python train.py --encoder_activation="gelu" --text_encoder_activation="gelu_tanh" --text_encoder_mlp_ratio=4 --text_encoder_shared_expert=false
Rows from block 2 of the audio encoder of a small contrastive audio-text model, named by matrix and row number. Rows with one number belong to one neuron. Each number is 128 + 32 x the weight over its row's rms, rounded and kept within 0 to 255. All counts start at 0. Numbers have three digits each. After the name is the row's rms in percent of the matrix's.
After each neuron's rows are labels from the 100 clips, of 14848, where the neuron reaches its highest value: "top examples" is what is common among them. Only what is clearly more common there than usual is listed. The data: drum patterns on synthesised drum kits. In brackets: how many of the 100.
# fc1: MLP up (encoder.blocks.2.mlp.fc1.weight, 512x256), inputs 208-255
# fc2: MLP down (encoder.blocks.2.mlp.fc2.weight, 256x512, transposed), outputs 208-255

fc1.140 091:114148089129154063177115149091129103133081146206149100135121116114143112089161117058155098116152183103137083111108133159072109108047116128125144
fc2.140 102:133105157077153088094119130120103100128094085126113159146101117112126123143120126098159104156048122062110211105126154119130175183147165174137138
top examples: reverberation (69); text has "room" (69); text has "reverberant" (69); rumble (31)

fc1.199 097:124148178166108148178100140177123149098153171101168112176143142106134070172162119146080179151116086157172171145140179130072102075169145101128148
fc2.199 090:179156142132133147135114174154077155119122129136119156135101137099085099057069144126187139088125158084057133082103127100149087155135139112054064
top examples: bossa nova (39)

fc1.400 083:076078127088166143086126179119141076155098139142145105148107141181169092178156129129156196114146112111126115180124129098101105152140127144122137
fc2.400 096:100153134139119086211128088125109167116146135114113165129103118152103211137152113147116140141128159131099131124100173116114120162176107125120167
top examples: reverberation (69); text has "room" (69); text has "reverberant" (69); white noise (28)

fc1.405 093:137089068092135178098166108110158128144153133089146070189133150086156101140179171184101090103145176149130092148171143203149122106114119132147106
fc2.405 084:105127131099175125117135142198119021152062143064141123133124170116204157082121134172152171130064179129115142143143128083085162149123164080121092
top examples: pink noise (51); muffled (low-pass) (36); rumble (25)

fc1.73 098:082145104134228143131117076138130105112177134079093127157199133139101105158119173167120106076122125083149151150145140122168167128099146082167018
fc2.73 083:102132117133127115141074126075127121193122156119120142187116151136117129120097105101145108118078119112104076108163147148084146151177106125128173
top examples: clap (98); quiet level (83); thin (high-pass) (52)

fc1.351 093:155136151104109170095173104163087151150131127094144107131151162114163094148140144130132093245167083193176136125163152105148126135116121142131140
fc2.351 097:127067111110158109177084163115160166159165161123119117106219146044110117144135147181103096088153116130129121125156069138111140167121136126101105
top examples: ride cymbal (45); thin (high-pass) (29)

fc1.131 104:136146084088113099155083142181101137113143119119161121117165148113090146171127109113097113175168164137144134137188117098146163132135110121138062
fc2.131 091:123129161163098131105171129131153198122099125107042170149090150112143140106149111169191144140142120052163107137126174142091148100067171129117145
top examples: low tom (40); bossa nova (33)

fc1.454 111:145142123134131119139114115157141136107109147121108170117070180119137171121176143155143135115097172077204168078138134186146082138116130126147134
fc2.454 105:132087131148128097151142111123129125164156161096116157167069112102072124136133154117124156134129099158142082100127100062083148149161107140124125
top examples: muffled (low-pass) (36); text has "noise" (34); mains hum (27)

fc1.62 086:125109116146124125088142158136123143095158118114094130163173100098089121195108148046151086069078183182095051197113116143155150164131078131205102
fc2.62 092:135051147095121107085055153138115115122082128149142110123112104191131040144084136153165071105105075045106170152114077161179141195109148130135161
top examples: high tom (37)

fc1.155 097:121131139082124138112155180055133107126168104116131081158112110137089140126150130226120156159182215194089112131096103067171131102129151145113100
fc2.155 106:137149130157167106052101098102106124104070131094145139141093114128146133058121146163148139120066127101123067175129154151118144096119124138106102
top examples: pink noise (58); rumble (28)

fc1.302 094:192110150111104155132134128074031116120125168128089044112182177096068117119097095112110078117170109131125147116079110111125138087069151170154141
fc2.302 111:104141150159135103028099093130083124119127123143130128145115130112115143101115128167130110144092126103130070148164138104139115099123127163099141
top examples: quiet level (74); reverberation (72); text has "room" (72); text has "reverberant" (72)

fc1.185 089:080114104148143117120091138146177142079139178109140121098115112155158200132085154110156100156140183156100061077178116111116104139124103083130134
fc2.185 111:099165100150137173118148157145111151139133131132149124113130123136133174169166119099137148105130134158126099114137126109144097167119135139174152
top examples: white noise (68); pink noise (28)

fc1.486 097:071147137120103139103137110068119141181126164132132109176166096129220128140093120178108171114154110103147146187180155131121159127157140098187156
fc2.486 082:126143126138123115130102094129116125089092088152073120119178141130108169123157152113130115155151146143107096130112126116181122122111131138050093
top examples: low tom (44)

fc1.293 093:087153111122109138065112177094165057063179198122169127094118115123116181122082140101157046149172084091109120143131151108069119129077150164183092
fc2.293 087:088100146111183129114194106127218140130125141133104112091123125116109158185152094150128142091114193221120090110116103126077114116150099152081147
top examples: white noise (58)

fc1.21 110:080104144101081156081096144129141116078138158117156128127155164129067176142078133134103168120126172163142133133127117055095111193153141131100121
fc2.21 098:130114137177122099155122170177156157106138086132129149176095150113108128108241100165112138077137156153146103140131124167144124084096147085110157
top examples: muffled (low-pass) (53); rumble (38); pink noise (38)

fc1.335 118:101103081089056156126090173106129127113099134145167079120145131090102141074144091067125162137180115125142162098154121117189115155099174123084135
fc2.335 131:112129135214113123107174139159115110150160124096117099088111142119164165125115132109123156119117149141151157127154179097140140116095174108136103
top examples: muffled (low-pass) (63); quiet level (62); crash cymbal (52)

fc1.134 121:120160100111118134151109156193175174095120148127191145137110118145127130148181129148126093092171127100172183110115130119163078150153207076158139
fc2.134 102:189095153164119162135108121114108101112213195083080104163116162152133150088086090116105150173108142168095121081138116096123146173118158169134090
top examples: snare (91); high tom (48); text has "noise" (42); march (34)

fc1.493 093:155100157149120118125159154096096096174165105122140067102115150084137167126130116141135166137115121132078095156092141131120156093192093139083083
fc2.493 095:144107113145100091208155068122136130094102097122148139095130137170106121143102115132110148129113181136095142116068150132146146079110118103142153
top examples: open hi-hat (86); half-time (25)

fc1.431 099:139120098057139103116097188055110102125104108133100133087112142113095158149142127220122126176195100155057160117157074145140143156091131126167121
fc2.431 100:133138145186094131109207112155096182126108125140102099191073122135080139134112137086098160131079168091104095138116129132074113089112117177109119
top examples: mains hum (45); pink noise (26)

fc1.180 102:124138123110179148142150149141046103146162146169114125143127114121131143098104163162153178152124106163154137109087182113148118129194168091128098
fc2.180 093:135119134160157142131136131117135136084084135066146128134108125124113130180052070061143127063133106104059126167097106147142175109105095067134143
top examples: cowbell (45); bossa nova (42)

fc1.130 096:128161098143096125170085185132126100181109129139161188112117115064083119121107131147132164139127067149134158103131107188105082115087114131161079
fc2.130 109:155151107128123075123146125143087132179202084072109096169101133123138180109097113079102119120057150060168139117122127111152138120151138235101161
top examples: pink noise (30)

fc1.23 103:103084077132098159116133186103146128113176097114133153165167086162131188123102101185050149129140136085100193101150157155141095124128224168122121
fc2.23 107:084098125133158089133098146153136105135107156058085108163093161056144139105098108113190141121025119124119120079137147121125149167121156088138054
top examples: snare (88); reverberation (62); text has "room" (62); text has "reverberant" (62)

fc1.311 101:151133128156105159145093132115102107090173121137089129135140125144140175114128120142150121153175158079121122114158145126127155155127150137151114
fc2.311 097:210085105102068128130091136106124168129153098082177107138105112080072126112109138116097124135122151167122115106130143151121142142157106134162078
top examples: rimshot (96); text has "noise" (38)

fc1.459 102:144151087103153144137084090140105105168128077145138099082141156106149194126143082084143174156154090111070196122122103089154169159214178111113125
fc2.459 107:101149094169084122112168110143130136132114104105133117079128136122163162175161137079106142174078188127106142073165126136156099082117139079111098
top examples: cowbell (77); mains hum (37)

fc1.261 097:152142155136077136126149125144086132081160158150147136092149119162152113137088110092104131173133144150102142135144171100185166075180127166164107
fc2.261 094:126097160159057118039105124097134149102110142182156124114124114108090112097137174164110117168157120149085052161114164086186157088106119101086093
top examples: quiet level (71); reverberation (61); mains hum (44)

fc1.388 099:105123116102063117139118072160086145130126092094140119113090124129151137155084145124119157131104144133175094138210180068163147100149130144131141
fc2.388 091:113165183111155147086145123113141115143126099136114192142098085131164190141139130136131142101185162080101142149108115136098154138125127147116113
top examples: rimshot (67); bossa nova (36); pattern: march (33)

fc1.341 100:102175119154124197141107121089157125102188208134131098130116077154178142118101178149096082100166105167130194135166142181088124132113120066193116
fc2.341 086:100113106109148059059154148145112122141093164138105075057175146151115163116163134180118117109144158139124037126103158086126110140190105122088100
top examples: white noise (33)

fc1.488 104:161195138162134130166100151058164094158139140086132169134120132127115162087169119175145138114112105157134165159091131145064103153167116082105081
fc2.488 096:080114109145126108128106135158124135183123139171138123128127147079122137133124090085085135084095121126154159123122102164166100119082166092125113
top examples: clap (96); reverberation (75); text has "room" (75); text has "reverberant" (75)

fc1.20 105:147076149103122095089102130143153127064178156206159119099134144135168111113112118193152167147148039089203147126142102086102152110149067080181153
fc2.20 103:110174128156131136142093124128099134149072146207177133145115131142097130138092116160122159117179188148129082159114140178119142110151149187141130
top examples: low tom (87)

fc1.440 112:117139089119085185129129073172124115163133088178132131029122109140179132204097183156139143143074138159111118133100143098133144133188100121138127
fc2.440 111:103150106093137140130162125147107175092080128114148113157127147139108120234138139177158159134104132104176079109102100097121135145131132151122129
top examples: cowbell (99)

fc1.407 096:095175126153120138092205177143097149084168216095147094151137108194098083091138187171108072145136077158081101141116149150099119195124113167148153
fc2.407 100:097133122182134106122173129152100086139123177127115136126158108109088116149116135142106111128123107160116116141109100110142148132124103118113140
top examples: open hi-hat (66)

fc1.494 105:115200115075189080137130122139136095134135154125114104129112111146141109122166152092156148134156145128117124128122127120154160130124111141116127
fc2.494 104:132072154130166149133051172133151156126171120147135109128124147114161129158130119055153127166057096083098174126094107128129107174169139168154155
top examples: pink noise (43); mains hum (32)

fc1.403 090:170126113125131145075083166108123096152139127160147127182138136078074117110159134177030072123084119180145135132105131164161115106141090146171153
fc2.403 102:174086056166161105162138054071204169128117145109101090116135137118154096116102139170166188154041153094096078070110110084156120111116176193104092
top examples: pink noise (38); clipping (25); text has "clipped" (25)

fc1.26 099:139121124135184181109113116154153115108122146158119168127159172151191099177096153203157187161162109064133148128110133104129128123126116092150080
fc2.26 084:136093058150102135131139153121202145199124224148161131098150159179118141094062126120134129147135111118103116097134117092128111186158116090112155
top examples: cowbell (42); thin (high-pass) (39); white noise (25)

fc1.385 091:128150164139146162122090116130146089200124123160158114052141171128128165117148100123196161148065080127118162153132171161119118114098130111141105
fc2.385 101:157145114154179109165131093163184109134164091082130113135131175150130123105093164134088085153051142086079184101138134142142166125151203183095124
top examples: mains hum (31)

fc1.355 112:186136105117191132131144156123104151154166169120180095223096104154077118129109099121139074161170157162141153066129138126129108126181098140130144
fc2.355 094:119101129127109162119102102249101072134125145177151141125162173131122115099170167063120152126110151139162194009125157153126130134068137099155084
top examples: snare (95)

fc1.3 091:176137138165083098147158114085163103124194142134172109090147171144081132145148118141132128141157124136167099208125157216094161125144112111098147
fc2.3 082:186131144088141162115097140090071167123110105098106140137117154122124116110126096064094122108201112073152132161175137116182106134142130099097097
top examples: bossa nova (39); pattern: breakbeat (27)

fc1.71 083:143120151100112177155093162137139113173065124101113124127139188155034150169172128151130086075088088129121076112091148116165148176097093149169054
fc2.71 088:182119097106125117151128088124100116151114092152070129144120156134130083084122097106123084176106128094144202119108113179117154115151157129103172
top examples: tempo: 150 to 160 bpm (29); bossa nova (27); tempo: 160 to 170 bpm (27)

fc1.30 097:167145142132150197123082120129081040130125136117165177126163120141037112120149122151106092105136110096147088160108135126131136149166149107106094
fc2.30 103:127142156060147084155138124075113113101167099097084132144145144129185062120141119103182158109021151121072207105075097142150109169174127127123131
top examples: rimshot (95)

fc1.476 094:180129101180135127106136132104146181103119177125158064087153135156148148167186117133121110121127118168125120223081167095181141109116162107096163
fc2.476 095:130086096132153129172073113057133191074129131077108095149181120088072160092085084123140111135142108103127113138163072155122145169186094104152170
top examples: rimshot (60); clipping (28); text has "clipped" (28)

fc1.250 094:142112105144122093131179158104147108161129120159158107152118169142110149151153139083117151243141166117177150133157154181102116119154123059180243
fc2.250 088:110132125160138115103082103128124116145102155138124122054111083052108074157110124104105123108166081092072170146203096119139181089112165133153113
top examples: reverberation (70); text has "room" (70); text has "reverberant" (70); march (32)

fc1.289 110:137105142131104146098103146061127107087159143114160191196094083121100112210140128118053108080141172151129085066168128150110106139102099131100128
fc2.289 100:099079101150138119094111100177100069173108082168134138146139175093157112079084153171171133072119139170136150092101156083171162104155176102121146
top examples: high tom (95)

fc1.456 108:095114095100164178197152133139103115101149164155130157168144108154115172079154156155149166164166109136069162082127209186112075103130167055134110
fc2.456 094:139116128164156180134170150116118125114087147019125144169089146140170130119074111075153189158191085114112082180091147123089091099116081097156139
top examples: clap (65); bossa nova (35); pattern: march (30)

fc1.254 101:087134123150174159098109122114105100108142170164076108152158113105112117135148112109129178105109127144151134107163186125189174160152123067141160
fc2.254 091:142057138104139109151078174105158143124117127003130164157134104141125120105090145043194110126144118112145149193091127127091112135085175087091125
top examples: thin (high-pass) (38); white noise (35); pattern: bossa nova (29)

fc1.466 107:136108174123113149146094159091116127200154203101154115124155194120172127135135070150144162132102153151131146215147124115122111114151070090103125
fc2.466 110:140138122149147161139092102093102159124115079164143125129077146153140122103106127109146124054233088102171100182190120155141135156076161081102082
top examples: bossa nova (58)

fc1.137 097:136114143134102137121125069069109090132166054155082110128113140156087162071160079128138128126155161150123193132159124132098121140098136085132123
fc2.137 095:074167086184136120164051136134153082115118165090147089153128142111122099116127138090142116148142120118113035121147098165171142103167111138082138
top examples: muffled (low-pass) (34); text has "noise" (34)

fc1.147 085:079129133150113156103110142195138111124129152111167086131135149110130135133147151173090119187105133184132198147136191107141142097114070122127165
fc2.147 111:121117140179152131147131158129085160133110140134123135056143090110087102154079149122120112122162113131104097097107061118106139111135143138104144
top examples: open hi-hat (65); white noise (50); thin (high-pass) (44)

fc1.360 099:135094113100124086127110151148112152129187111156101176132049141144113176077085123180136116110155114106117101168173150119122098128134106125071154
fc2.360 104:153118142134112141134108129145147111112072113129138111140069149149099087172162129113174118158128068095120183080067145130121147142148128120133141
top examples: mains hum (32); clipping (32); text has "clipped" (32); rumble (29)

fc1.369 106:172154143135077142160102156076119195072142108203097144160155133105090142088173066133133113124124150146158101076131249164141118118106155150127083
fc2.369 093:119134102141147137107138089238113088147100161128107137124058159110136162126132119091116173146124107149128171150085172134144141074145106104167111
top examples: high tom (51); white noise (25)

fc1.326 095:138143100202100150145160150132129147142125140145135171184149170133148159132164121128126153139154168114057127100134124128174109098154208129148168
fc2.326 096:153146147107144101105147109138125127138116120107102156160129137057123116110096046138134100130120151103144116148211149138115110136113170121095135
top examples: rimshot (80); march (38); tempo: 160 to 170 bpm (37); bossa nova (33)

fc1.399 102:093130091135163133123070089098130083133167152068133137155184161092119145162160143096167159091124094104091226119106118140113154143118166137187126
fc2.399 099:131182106131100113121130167129062151131093108164119135137109156070112075132125152178138109128076099097116074146119131101112103092123130146109177
top examples: clap (95); quiet level (61); mains hum (34)

fc1.210 094:098106126127115137067088185151157126126173117148147087116167171120114160166120129161158044114141171140111102111047144052126149189147138109108106
fc2.210 089:151079079105134161141127139121165126149103148107149134111171141163093096121127097112174126128110126113142102138129075191110118155113175145153151
top examples: white noise (37); pink noise (28)

fc1.206 102:108113130092123180162132181167119143081125120166110098152090077121092176140111088123103082152127153232109139203187188124167143134134166128091125
fc2.206 105:128093113108169189138088185144167159129112128057204070139095122112145107114122152137149123110090109122125125069117104098086149196093144108148145
top examples: high tom (79); reverberation (72); text has "reverberant" (72); text has "room" (72)

fc1.370 107:146137084146143144137130145082130107195193189110100116091134169089084155141157123119116149120153155062127140137124146144147138138171151099157067
fc2.370 117:168109102110188123119095158098063099126135091070069123140136116105142147113125095103157172139011136157121204143111114176115132133122144073108142
top examples: rimshot (89); dembow (28); bossa nova (27)

fc1.48 105:167100109117132123127158118147151089081070142167157130117138177114124098121152135146103102132103125123214114135145099077173083117126144161170107
fc2.48 100:132082126095097106150119109087115167112142119142126141132050112120082089105085153186105108173104174142125096161068170142067154110111136116128139
top examples: half-time (30); pink noise (29)

fc1.496 090:141079150050142193131107140141094136156138085098093103132129162112039151132134129156086150072061146108139037137087160091130149141138085137155091
fc2.496 090:184146102184141157128148089124138117158090119143118211111130145167117101117090088093111112110132130104113168104066138123085195125140102113092123
top examples: open hi-hat (85)

fc1.92 100:150177148135116130194124109126148110180108164088143102075091115141163164156165118137100116101083139135148141167095176087054107179206119139099127
fc2.92 094:116068102118146113116081148087133114130082101152137091114122102111095111148139084047130115137136073096164162110067104193149096114153088077099092
top examples: quiet level (70); clap (69)

fc1.234 112:185108147156104101136103163111136151145165129137104144112150183183117079177145096150094109129154112127182115156142130170153111149119087069121115
fc2.234 110:199142162141150163102117099087169124120115139073103137138120140106122109114117055141165114103255126079127089107175124178164174141068142106122100
top examples: text has "noise" (45); bossa nova (42)

fc1.320 098:148129112129149153166054154142148156047140148083134138163154143151136082162144155114151119126167125142203142135166138118093127114138168106105151
fc2.320 090:168143166140123106116159147055117142109142110128119124062070133053119212148067073138166095070152119149107049127134116077145102125117169116069073
top examples: bossa nova (55); tempo: 160 to 170 bpm (32)

fc1.339 099:131161111111124150156110199175152124111110109150101158094083107120113171133130143161139129110153100132109102093137140176119132104137126111141092
fc2.339 112:146188121110153122098180088114102108168181102090101098101068132098180153103100113088121139170011168095128165101117143088128153122123134210111130
top examples: clap (50); text has "noise" (33); bossa nova (26)

fc1.169 094:159148121126143164138129089069087093135128163127153071180219128138122124167142104075093126170151127081115138140178124105177138114121165137201110
fc2.169 094:108113139135088064042120121152149125172108098100117143126114124134134131115108171164123098122125125143121077128114131064157129109110156117106108
top examples: text has "noise" (38)

fc1.479 089:093125142090116147097175151154155149171155148100134093141029096137149116144127190093083156053102128120130080097080116099100147159138121136107145
fc2.479 101:105134114170147125195191082130124124100142123117121171105127089152116241133110144128129195131157170158108103129076195088142179107139090137111116
top examples: open hi-hat (66)

fc1.390 097:165154110087178109092132141157077114165163140097128149165066100119126138111099156142080088123140144076083128161108099114150182121189128122116132
fc2.390 101:161074068125165133172151072065110149161119097129121085144156115144158144102152114154151223147095133125074073102075122118100106127122112159143102
top examples: reverberation (70); text has "room" (70); text has "reverberant" (70); ride cymbal (62)

fc1.239 097:142159123115134146124119128105073156087190130133131143177094153135071114114107111176110089109121182140142146172125161123153119158134128119165110
fc2.239 095:144119121183166128079138119085118143135111100108134114158151154129144114080146124228140121123094142056154079110120139123132120125104144121125114
top examples: mains hum (100)

fc1.319 111:123136046184112113115130194207186139120180133143206176109149146077107108143137152115107105136108145134161074112108140122143120127145129131114074
fc2.319 099:138126159059170097156141116083076117109103098103130156108096134112111115100152152199245153138053125108095109174099123122124132099059117115141128
top examples: reverberation (70); text has "room" (70); text has "reverberant" (70); clipping (52)

fc1.233 102:113109166110120139108136109138160107121151126140211102103127129218169144166127151154124119136231124112123139099143120115111065069119081166109064
fc2.233 086:123048091114114130194132100108178184134121129154154112187121123128102171192095092114149122125062138118140079123116108153142111188138073164120128
top examples: thin (high-pass) (94); clap (50); text has "noise" (38)

fc1.375 098:145138148113086151136129214042068126098132186115100092123168114079118116124145089144107084139196109193150142097062089108118136119078119175112117
fc2.375 114:116145161152148102025121101124097137117119123145150157155121122150097138094112145157104142119075111072142096144147145135146098097129128166101130
top examples: white noise (71); pink noise (25)

fc1.473 094:107077134128070142096162090096098168061133148163113139149130158198068142096119131109155104078151189145142086103138175114126119098081102120107119
fc2.473 109:088120160139126123143078117084150139110086156109120124149121131145131094145146152191141101156093088077096091161070154121163111178159141092122132
top examples: high tom (87); clap (51)

fc1.162 107:127142151149129146068143127149154129063090168165107130126131161062098158102060157143157089112103138128104190091116150130072139163102124109116154
fc2.162 103:118141104136109139151132066166163121076144133145142136060147128132088085176161171126065134123178150206151103145147132104164085118160119129137167
top examples: ride cymbal (83); white noise (39)

fc1.374 088:141170137066081157134149171028055126095135155113134051148157116156107155152151138171125102117192176179120116170152135065149168085102165138109118
fc2.374 105:113139137150133097003097101103106110121106114097131162147105106138116123067100162151108122130092106100123075159132168133153134106141102121102107
top examples: pink noise (43); white noise (25)

fc1.490 104:188136161141156158086120175132168179122138176123122077113137187151110057134150079121195106146125133133178133157117088148168130117135122040130160
fc2.490 097:170142134169146165128113121112134187138106148070130145120101103142159106127069070096222077108216133123147085167203129102141122132089145087116091
top examples: clap (60); bossa nova (37)

fc1.342 106:080119138126101131143089105104171178133118109110127125101138128107136157065148101136131171144123120162126114174096151117142087068136190088146151
fc2.342 102:124149107154098142124143114151129098134110128128124117140110157143212153127151122160134155117112119167131195073169220148151160135110176113109008
top examples: cowbell (68)

fc1.286 105:118148104136123156152104113085143142053142191090130130164086160143134136115113100152113171120163132090127162113156130135097111167111095159111184
fc2.286 109:133115102142109119118121156124076122121087209138145167137109100134072086178135165128176110124129133118133128138123097135078129127084134123169154
top examples: thin (high-pass) (90); reverberation (90); text has "room" (90); text has "reverberant" (90)

fc1.97 121:170159107152107192069145109151089143167143103184200167027152122139177150124072122155139142167123153098107112142117131167113138148224102140144110
fc2.97 109:119104122114133131146128131098135146116143157104125147108114161110123098188134115109150170143132109136183159097130125097125105128238137146084137
top examples: cowbell (98)

fc1.376 097:104139113134117162162091134115138094162217154087177147142129077139157173164135050180143126087157103141130124104125189145100084121145158076153104
fc2.376 109:130110120154149150113106131127124140121060090079132106089143173105136159130094124087167150038095125100108167131150130085136159145143130060139039
top examples: breakbeat (26)

fc1.51 091:135116122151050182111133157117134134167101104168165118118218121092093118071132162118135112147122136123134144067134101134143078132098113062121162
fc2.51 095:089104077138119086119119126115155084130167141092059118096190076183089118141089113218161129143096130116143114132080146128153127164099188178193104
top examples: snare (81); breakbeat (36); march (27)

fc1.214 108:153143093123168152150123131099199102154150125119119134145136157131121171134166110126065099124129110154136253109135192165069126162108134144116114
fc2.214 096:117112097149147129127084150223120139132096103170155097112101161144140077114138139085116140132147066102114158087128092127137115137166136156115120
top examples: pink noise (48); white noise (29)

fc1.68 105:130114213099123131113126145070161140072114150110118098167078151091127124093156190162105121149135103081154119106089090164172152138083125121062095
fc2.68 096:090099082120143123181141119146079121171103157138116135086129142152051105179030111167143140107100123171119123139121081124122146119102098086138114
top examples: rimshot (96); ride cymbal (50)

fc1.499 105:119082129145142099156092127148093137102123102134109143080067111120084149120136108173116162189039164190099091079137089121158130134125152162166059
fc2.499 099:145173118085142183170110152122124209143152119114128089158095088120105084140112109141129084101127130108107088123107056115155098146076104114124116
top examples: clipping (34); text has "clipped" (34)

fc1.201 090:119128037159163092106152147098126155118102141178166125189065123102154060107182205111136132190173221108095086127144159128125117076159158147141174
fc2.201 095:130122152152119086139107103169121064124124125195116176130124116049121064141129165101127081070110079146131205079231142177107191141124165091113134
top examples: half-time (44)

fc1.436 109:109156119123144136083135159075146094084161154089164140160091138177072109134095095097116157094117189168093138059196143172179107135128118139143130
fc2.436 102:117124078074165121126131101201110133167111123102112127078124145100140137093094099122124124131141087106133100114100076102175152130115132097169131
top examples: high tom (99)

fc1.357 108:129153076138123163145122065112134124125137193109102105087109138159117139110158124160107114134204065081105139108120145154143145167104078126155209
fc2.357 106:145145107131111115163148143095129170112115155111115127119184117176091134139124161141101173159190138107109100143114117150113118086086081132150186
top examples: thin (high-pass) (99); reverberation (92); text has "room" (92); text has "reverberant" (92)

fc1.192 095:132080107142142109102131139097092134101151149090090117078187112105139144176056082075108150093176156126127157149119115103099141148094118082112150
fc2.192 115:105124171170122101015165137152061112166132098129095138112132130104100139135135140134122122131106105071120132093164188111131125120149140168116149
top examples: white noise (68)

fc1.22 101:077124086186089133123067108127151114095125150134114111172163133156149126140151170097177119072103136109115135123092156050109134073095099116152102
fc2.22 095:100164096142172108125167139175117151142133121140168130123104129037143070087072189171137155163115078130113073119187126155125095104130168120168191
top examples: clipping (31); text has "clipped" (31)

fc1.427 099:175151180092174133138128136095193157086112123143143185122127158178077165125060153134113113113186154137065067228162139094108094156138085178136201
fc2.427 085:133098124121141146165127120104126144161113066137127103154112169132114108156124145066119133158190097173098123087111132159113147169105182117184198
top examples: reverberation (99); text has "room" (99); text has "reverberant" (99)

fc1.352 095:092077111142182102101146110157088194141132147120122126110070179134068173089129145118140191189129193086109079127135067115142117116115145090125149
fc2.352 094:170112106109144168165062149142116109151111126150133066137090080182113089113176056131131174091144098111155109108116075115132110140145096130161137
top examples: mains hum (50)

fc1.410 108:158175152141113138101170109148080155058197182167116133089145157176135120180098187144196147183158152130127060119166150076104111131147127122162079
fc2.410 119:125124152110168121167120146136052152114116179129094181115060125133116121122125144098153092130162067133140135122127074142170165156095127165111125
top examples: text has "noise" (39); clipping (29); text has "clipped" (29)

fc1.33 099:130122126126122086138027133173116136115091156177125105131197179151163136128157148164115143163147171127131112167159154106161149120154139142153128
fc2.33 100:146109155184145148168070118132115111159142137186121131151030122122115082095174154179095133116218074110147079142149114168069163111119101195155145
top examples: low tom (55); mains hum (38)

fc1.196 108:149139130118104182118074150139177130103182132209177113098109159133147121150162092147089134163170078122128123163133123155150136180119066145149131
fc2.196 099:126180126140155134148108106102202175154155121255110121083078116132192136106149102171155148089173124144142139088146080068159143123120144122120101
top examples: low tom (83)

fc1.184 097:122151131097120094078132092076192093123159100133172071065077163130159068156111169133144158163088080165105041167106128147117105096130089103128153
fc2.184 102:101146091150181105110150149113087121124087177163101182185094175141103145055109192168139174145144113077143133138147100177085172133117143075113122
top examples: half-time (32); thin (high-pass) (31)

fc1.18 103:174127151130179099129112179162146151077111181115144150102090124171101135137094119153147086108153108126165184046125155109079126182150114161179121
fc2.18 104:041113100157119111123172093133120110172153162117137091153167154085118161131150123124084214115172211200164086134140125153146120055098108127091110
top examples: text has "noise" (40); mains hum (36)

fc1.358 111:095139130071121116090096140147111184100165133180112123119134135169143139071115086093071080138150145108177121119150140109142170167109134083106108
fc2.358 101:203140219105136124125143144097078126113083096143118174130123128158073141156143193176153141134136141125124140159134080162157116123139156105077168
top examples: reverberation (91); text has "room" (91); text has "reverberant" (91)

fc1.54 110:115089138103111123155116121081106138066123149160116109079168109144127130143119129087143139167128142181239094148149161128138071080152181127100133
fc2.54 103:106118158151147127154147110121179125116095158079124189174097148138127131133141111192139167111137097051109074163143104120129111130129160130100103
top examples: high tom (73)